From a checkpoint of a small segmentation model.
Model: 4.21M parameters, 64-pixel images, arch unet, norm groupnorm, activation silu, widths [48, 96, 144, 192].
Training: soap at rate 0.0016, batches of 384.
Data: trained on analogue clock faces, 35.4 epochs.
Rows from block 7, named by matrix and row number. Each number is 200 + 30 x the weight over its row's rms, rounded and kept within 0 to 999. All counts start at 0. After the name is the row's rms in percent of the matrix's.
# conv: 3x3 conv (model.mid.1.conv.weight, 192x192x3x3), inputs 130-139, a 3x3 kernel for each
conv.146,103,262,192,197,227,205,214,218,202,240,236,209,248,201,151,220,109,224,227,233,188,238,157,208,206,225,292,216,220,171,202,172,221,181,215,253,204,238,196,234,127,149,169,231,190,185,186,232,200,129,175,160,190,208,240,213,191,214,224,205,195,191,203,201,214,200,210,258,195,148,193,155,230,198,183,211,210,226,196,163,203,204,230,198,185,170,238,191,222,209,150
conv.147,099,151,179,187,215,201,179,186,141,216,179,159,180,194,144,231,227,168,198,223,264,204,202,265,261,201,213,146,179,156,187,219,221,183,164,200,157,209,176,171,262,177,139,219,163,208,161,207,202,230,183,193,182,195,241,196,185,202,224,185,194,160,189,227,215,180,156,173,226,226,182,228,226,227,177,214,213,193,240,186,259,233,189,197,191,191,162,179,190,163,153
conv.148,103,204,228,228,213,189,226,184,172,155,206,211,204,218,211,199,232,199,204,178,237,180,205,161,192,218,179,211,237,245,172,261,245,204,236,182,179,234,212,210,200,205,213,285,255,206,244,220,177,219,188,185,188,185,197,207,148,185,179,165,177,158,202,195,195,171,244,168,166,203,230,213,144,214,182,189,159,211,249,192,285,193,177,152,221,173,213,181,199,195,241
conv.149,101,230,188,137,260,211,142,206,218,166,207,198,168,208,205,265,218,143,224,202,233,168,230,123,182,188,242,218,179,194,161,233,200,170,186,224,257,218,249,207,246,163,153,204,180,186,229,192,232,193,208,182,241,185,168,181,194,244,136,192,231,242,180,139,146,220,203,206,188,224,212,177,205,255,208,184,206,199,161,237,219,193,232,181,177,149,240,221,217,223,211
conv.150,102,168,169,196,211,220,189,180,201,175,185,233,196,196,171,204,166,227,224,221,192,196,163,188,233,194,171,183,187,182,222,206,205,234,212,214,174,212,195,157,209,286,167,202,241,207,273,220,158,147,237,218,206,206,189,213,175,197,164,198,262,244,175,203,187,221,165,190,207,234,193,179,168,231,237,221,221,169,171,182,188,231,184,186,246,204,143,194,141,189,220
conv.151,100,193,223,220,188,224,244,166,155,256,211,187,163,166,223,195,208,228,158,178,228,197,220,173,178,194,193,180,171,175,217,180,193,206,232,182,180,211,132,237,213,217,194,184,218,213,233,154,228,197,198,207,202,194,240,209,234,175,161,220,253,202,138,212,176,264,208,194,222,223,185,173,249,196,181,221,187,172,176,160,173,165,224,248,164,220,191,181,146,235,162
conv.152,101,225,204,189,155,204,143,217,220,170,224,208,195,264,226,203,177,189,241,182,242,209,190,185,222,242,231,269,200,208,238,202,219,182,203,181,227,202,129,147,214,195,184,222,229,207,209,195,185,194,185,211,171,213,182,238,197,189,185,248,169,207,198,257,215,172,193,207,209,235,190,171,203,185,258,227,168,221,193,201,196,175,206,163,194,213,220,222,186,227,142
conv.153,095,200,220,193,183,214,187,264,172,124,206,206,171,173,199,230,229,210,177,142,208,193,240,217,225,184,202,200,218,164,230,171,152,194,203,240,204,165,194,213,224,180,158,191,196,216,188,202,216,190,204,200,204,177,185,233,193,192,230,250,221,201,222,149,196,171,202,257,185,249,229,265,171,224,192,116,205,242,156,186,200,211,227,204,211,255,213,145,184,164,194
conv.154,095,201,224,224,234,215,193,197,191,253,190,209,185,208,229,188,183,212,180,179,133,224,194,201,190,173,221,206,195,207,184,198,194,168,229,197,228,172,183,189,197,198,163,225,187,225,199,171,183,191,186,186,216,124,208,201,221,243,200,219,216,268,219,133,200,217,161,194,178,175,239,225,193,184,230,191,230,174,222,201,187,168,182,147,189,239,221,224,232,275,174
conv.155,104,210,172,211,211,186,153,183,187,250,179,200,257,198,235,202,214,253,195,191,238,172,181,253,181,136,209,185,173,208,264,155,150,217,281,176,210,222,223,189,263,191,249,191,177,137,229,208,219,223,225,180,176,250,183,229,220,207,192,195,233,197,200,199,194,249,200,166,228,218,236,175,198,227,200,201,205,202,182,222,161,198,176,172,189,163,232,231,192,219,181
conv.156,095,194,124,251,184,238,251,170,211,192,209,187,179,217,190,189,218,185,186,185,207,206,200,190,221,240,182,170,193,249,195,270,190,141,204,160,182,165,144,191,202,198,161,235,157,197,166,167,201,194,162,187,155,226,209,203,197,207,211,200,209,176,200,223,202,164,214,192,217,186,202,233,231,179,200,203,226,244,168,199,205,241,189,212,218,208,223,196,183,226,152
conv.157,096,222,153,182,170,201,137,173,206,173,192,211,202,178,210,206,299,208,239,230,182,179,231,238,229,212,211,175,189,210,223,213,209,167,185,198,182,220,155,149,184,192,183,217,207,228,218,221,223,202,223,175,159,194,216,210,223,157,219,195,170,214,192,190,208,146,179,184,166,167,187,206,187,204,198,208,207,175,247,204,220,200,198,175,214,254,202,269,214,186,263
conv.158,100,221,192,222,205,182,203,166,229,165,217,199,182,164,170,197,196,221,243,196,238,265,289,213,180,204,194,151,171,190,169,160,225,175,212,241,186,240,225,189,236,227,200,214,143,220,133,171,208,199,197,212,209,150,219,195,187,204,199,170,221,164,166,240,210,214,239,195,212,187,232,248,163,197,164,225,182,217,216,183,183,247,207,187,199,242,185,209,222,204,193
conv.159,108,157,217,208,214,224,152,187,188,214,228,240,222,187,154,223,186,201,202,201,241,241,169,174,183,199,160,191,177,178,237,219,201,199,212,211,206,210,196,215,201,233,230,175,256,219,210,215,195,205,184,202,170,181,206,214,186,211,205,136,173,230,129,222,151,250,236,220,122,232,236,221,204,190,241,197,189,193,161,205,207,166,266,209,190,169,114,206,214,231,157
conv.160,100,227,177,203,229,131,152,196,212,210,212,169,162,164,213,164,191,282,224,197,199,209,253,184,217,192,210,277,189,178,166,201,137,186,178,167,171,163,258,157,211,229,252,176,174,215,219,170,254,228,177,193,257,198,169,184,216,195,217,220,270,241,200,189,202,223,176,214,159,184,226,195,228,200,186,169,192,164,154,173,174,229,168,162,238,213,200,221,158,237,155
conv.161,102,245,208,208,202,198,209,207,190,180,210,162,179,212,251,222,219,216,190,203,232,242,193,235,162,239,174,231,214,199,210,208,204,184,171,196,149,164,198,128,158,234,212,217,203,185,171,258,180,135,191,199,154,215,209,181,196,210,219,255,229,204,194,212,150,215,196,205,199,212,151,200,175,225,186,164,198,160,201,192,177,186,253,191,200,275,162,212,226,240,180
conv.162,100,220,192,171,206,273,187,192,253,177,194,155,214,208,252,189,173,203,185,181,182,238,236,143,194,160,208,177,195,221,171,207,186,207,265,227,184,242,245,218,201,247,215,186,247,230,168,126,215,192,182,199,179,218,246,233,245,225,189,196,232,225,198,229,195,187,209,143,193,208,183,233,149,165,181,186,211,235,198,255,197,203,229,177,190,161,205,209,186,139,267
conv.163,096,223,218,194,211,202,180,256,228,189,209,206,201,207,184,215,189,165,236,204,177,237,195,242,201,139,204,283,179,195,176,181,204,181,247,165,156,248,193,190,184,192,173,215,249,175,197,159,182,206,225,187,175,232,201,204,217,178,192,202,163,203,184,235,192,186,237,173,219,262,200,163,244,155,219,214,247,191,177,172,243,232,193,189,208,243,178,184,165,160,212
conv.164,099,220,224,191,166,216,185,195,191,156,178,197,184,211,271,168,193,225,171,212,253,201,205,175,187,215,227,210,196,169,203,181,219,228,128,176,197,245,168,218,169,209,246,188,192,141,204,200,196,219,204,170,227,227,148,214,234,191,167,250,163,148,146,228,177,201,206,218,176,199,205,236,133,240,226,212,201,241,155,259,239,271,173,182,198,216,194,241,170,205,187
conv.165,103,199,163,188,201,219,160,208,191,217,209,249,163,254,179,213,168,166,102,235,195,181,199,191,173,196,223,189,167,169,243,179,226,201,174,291,224,224,187,167,172,224,202,176,188,159,189,174,221,175,141,204,252,218,250,253,206,251,228,218,241,210,233,220,174,147,197,226,196,208,188,245,165,181,186,145,201,208,142,168,230,147,227,156,206,185,209,197,197,281,216
conv.166,110,190,193,193,225,182,220,194,186,191,199,206,208,185,202,216,276,213,147,233,237,192,164,226,212,217,207,188,180,246,235,214,185,154,221,139,148,180,213,208,241,280,265,190,282,249,222,200,205,164,197,206,211,188,210,215,156,237,154,218,202,197,228,222,232,201,193,209,171,241,218,165,207,203,168,169,197,186,123,189,124,188,153,226,171,220,218,221,215,154,230
conv.167,104,197,197,269,232,165,201,181,235,220,209,170,170,210,206,193,220,265,189,226,185,224,149,125,200,263,158,184,253,168,192,226,174,177,150,230,173,166,187,198,154,149,207,170,231,194,233,170,191,182,160,179,233,213,261,224,193,180,196,231,141,169,166,202,221,194,165,194,254,142,205,161,252,171,191,173,210,182,226,252,222,209,215,216,241,128,133,182,222,222,186
conv.168,094,172,223,199,195,225,205,177,196,223,276,230,199,187,157,186,218,220,185,232,192,215,210,210,211,277,160,178,229,184,198,201,199,231,192,240,179,221,271,180,257,194,223,175,252,220,189,152,205,192,241,211,146,206,197,223,161,196,163,186,188,192,181,229,193,207,198,170,221,184,201,219,268,236,242,205,218,194,193,158,194,236,256,176,219,233,202,191,203,225,192
conv.169,097,216,187,235,150,206,220,170,202,224,223,189,218,209,178,228,220,167,209,146,210,195,222,222,221,230,225,310,175,128,220,189,187,196,146,202,222,159,242,248,206,199,192,222,214,161,216,223,193,174,154,151,197,235,223,227,203,194,172,214,202,156,213,168,242,237,186,252,252,179,193,144,181,200,171,145,208,171,250,212,223,218,192,213,194,139,196,208,220,283,194
conv.170,103,226,184,183,126,216,140,154,222,146,225,193,239,155,225,224,185,199,227,208,231,230,155,171,199,239,214,257,185,201,282,265,153,228,155,208,193,196,141,173,181,217,235,226,228,209,247,188,225,131,171,205,204,188,180,210,201,185,209,214,178,226,179,203,169,244,225,212,217,200,189,191,241,169,178,282,121,222,213,187,177,200,242,188,187,150,180,174,197,201,193
conv.171,094,226,197,167,211,166,200,191,198,193,247,200,218,200,240,191,192,202,246,241,251,172,209,194,180,214,217,211,222,200,197,186,230,197,221,186,165,222,232,201,178,257,183,187,239,173,208,195,186,192,213,225,200,200,174,226,223,205,176,139,149,237,224,205,125,179,186,257,239,222,233,200,217,208,243,145,246,195,181,215,199,146,240,216,195,177,196,176,222,166,193
conv.172,096,220,181,181,221,191,208,200,208,248,205,243,226,185,216,144,187,178,181,187,217,164,204,182,186,228,207,225,202,169,174,226,190,122,181,195,193,238,188,164,162,239,169,223,210,237,180,202,170,186,189,156,238,189,240,208,151,186,181,283,202,182,200,245,173,247,169,220,199,175,219,172,148,195,138,110,239,180,212,254,227,177,208,196,225,193,171,174,182,222,186
conv.173,111,229,259,231,190,231,249,210,204,215,201,276,143,206,205,197,244,178,172,207,203,212,187,192,225,170,215,241,184,182,209,198,236,152,214,237,216,235,178,182,242,203,220,247,238,181,184,226,207,224,178,218,213,235,231,167,175,172,173,150,225,193,223,215,192,238,205,235,228,209,219,214,215,209,220,227,233,238,242,200,224,202,208,237,174,188,145,225,164,177,176
conv.174,102,145,208,152,192,203,131,224,119,237,179,152,226,202,210,198,206,220,219,229,151,243,194,212,192,192,167,237,227,127,224,251,213,217,223,196,198,259,168,204,185,201,233,234,144,190,199,176,178,233,251,195,219,196,228,203,219,174,205,159,225,242,176,217,213,172,200,194,271,178,226,212,199,227,243,190,205,204,214,226,182,245,179,180,210,107,219,234,233,167,192
conv.175,103,205,173,226,190,211,175,210,220,188,216,176,209,147,213,191,178,170,164,207,200,205,232,210,212,207,110,157,135,257,211,249,183,183,194,129,129,168,222,142,188,210,162,221,194,230,176,188,203,245,191,221,172,175,177,143,192,216,224,167,188,210,227,177,205,191,212,177,179,167,195,198,171,197,196,212,185,212,166,189,200,204,195,198,197,233,208,237,201,170,230
conv.176,099,224,206,189,183,215,230,198,230,225,208,224,199,231,160,169,148,233,184,213,191,204,201,211,215,185,180,204,164,233,209,188,180,149,255,171,167,177,220,162,188,239,216,229,219,200,168,182,187,228,205,219,203,197,216,222,216,231,138,205,221,187,175,129,192,222,183,185,146,199,214,161,198,230,163,204,205,201,192,209,167,186,185,198,161,188,176,214,262,211,201
conv.177,093,209,169,189,201,196,220,151,173,259,227,227,222,213,143,237,175,174,227,174,263,182,203,196,187,214,227,220,237,162,189,243,179,215,264,188,184,159,145,192,163,185,218,187,214,240,179,180,218,188,169,178,234,182,164,190,201,210,248,173,241,235,220,244,218,190,177,177,235,157,190,204,186,192,190,211,151,177,200,190,180,265,226,257,195,185,216,199,206,180,175
conv.178,099,198,193,187,220,194,207,188,187,226,252,227,210,170,206,214,159,246,250,188,232,217,174,218,152,219,208,185,242,189,217,215,208,186,212,191,278,170,211,247,227,200,232,185,207,190,214,187,206,141,170,172,194,130,191,157,213,222,219,157,195,219,142,165,170,192,197,160,156,179,212,163,178,190,165,169,230,177,136,218,170,210,233,205,237,226,222,205,209,189,221
conv.179,104,207,187,197,219,198,265,198,200,235,176,221,225,202,224,185,205,204,204,243,180,222,184,163,194,143,206,183,225,229,178,202,172,198,191,137,155,198,219,248,178,177,242,207,198,251,192,163,226,216,219,192,246,229,192,203,204,215,178,199,197,236,172,169,176,184,196,187,194,211,203,156,205,223,243,219,198,253,257,175,150,208,234,195,176,213,174,217,216,225,222
conv.180,102,219,221,179,238,219,232,175,170,225,240,223,232,204,203,279,173,166,259,212,213,195,202,222,174,208,199,198,209,242,185,190,170,204,237,220,214,159,178,185,202,210,198,196,239,226,175,213,167,183,193,189,182,201,182,203,183,222,212,208,214,121,165,234,200,154,233,189,197,206,197,233,179,146,211,221,233,202,225,205,218,183,157,195,207,139,126,174,157,233,114
conv.181,103,208,153,239,219,181,222,167,206,206,180,228,191,211,149,238,188,206,210,171,199,154,142,279,224,178,259,219,247,218,272,179,163,162,224,190,251,209,232,147,177,226,216,175,211,210,168,146,211,177,222,168,181,209,215,201,205,232,246,244,197,162,218,139,206,214,212,196,219,196,191,127,208,199,178,160,201,165,195,214,198,181,235,208,193,197,166,217,201,164,219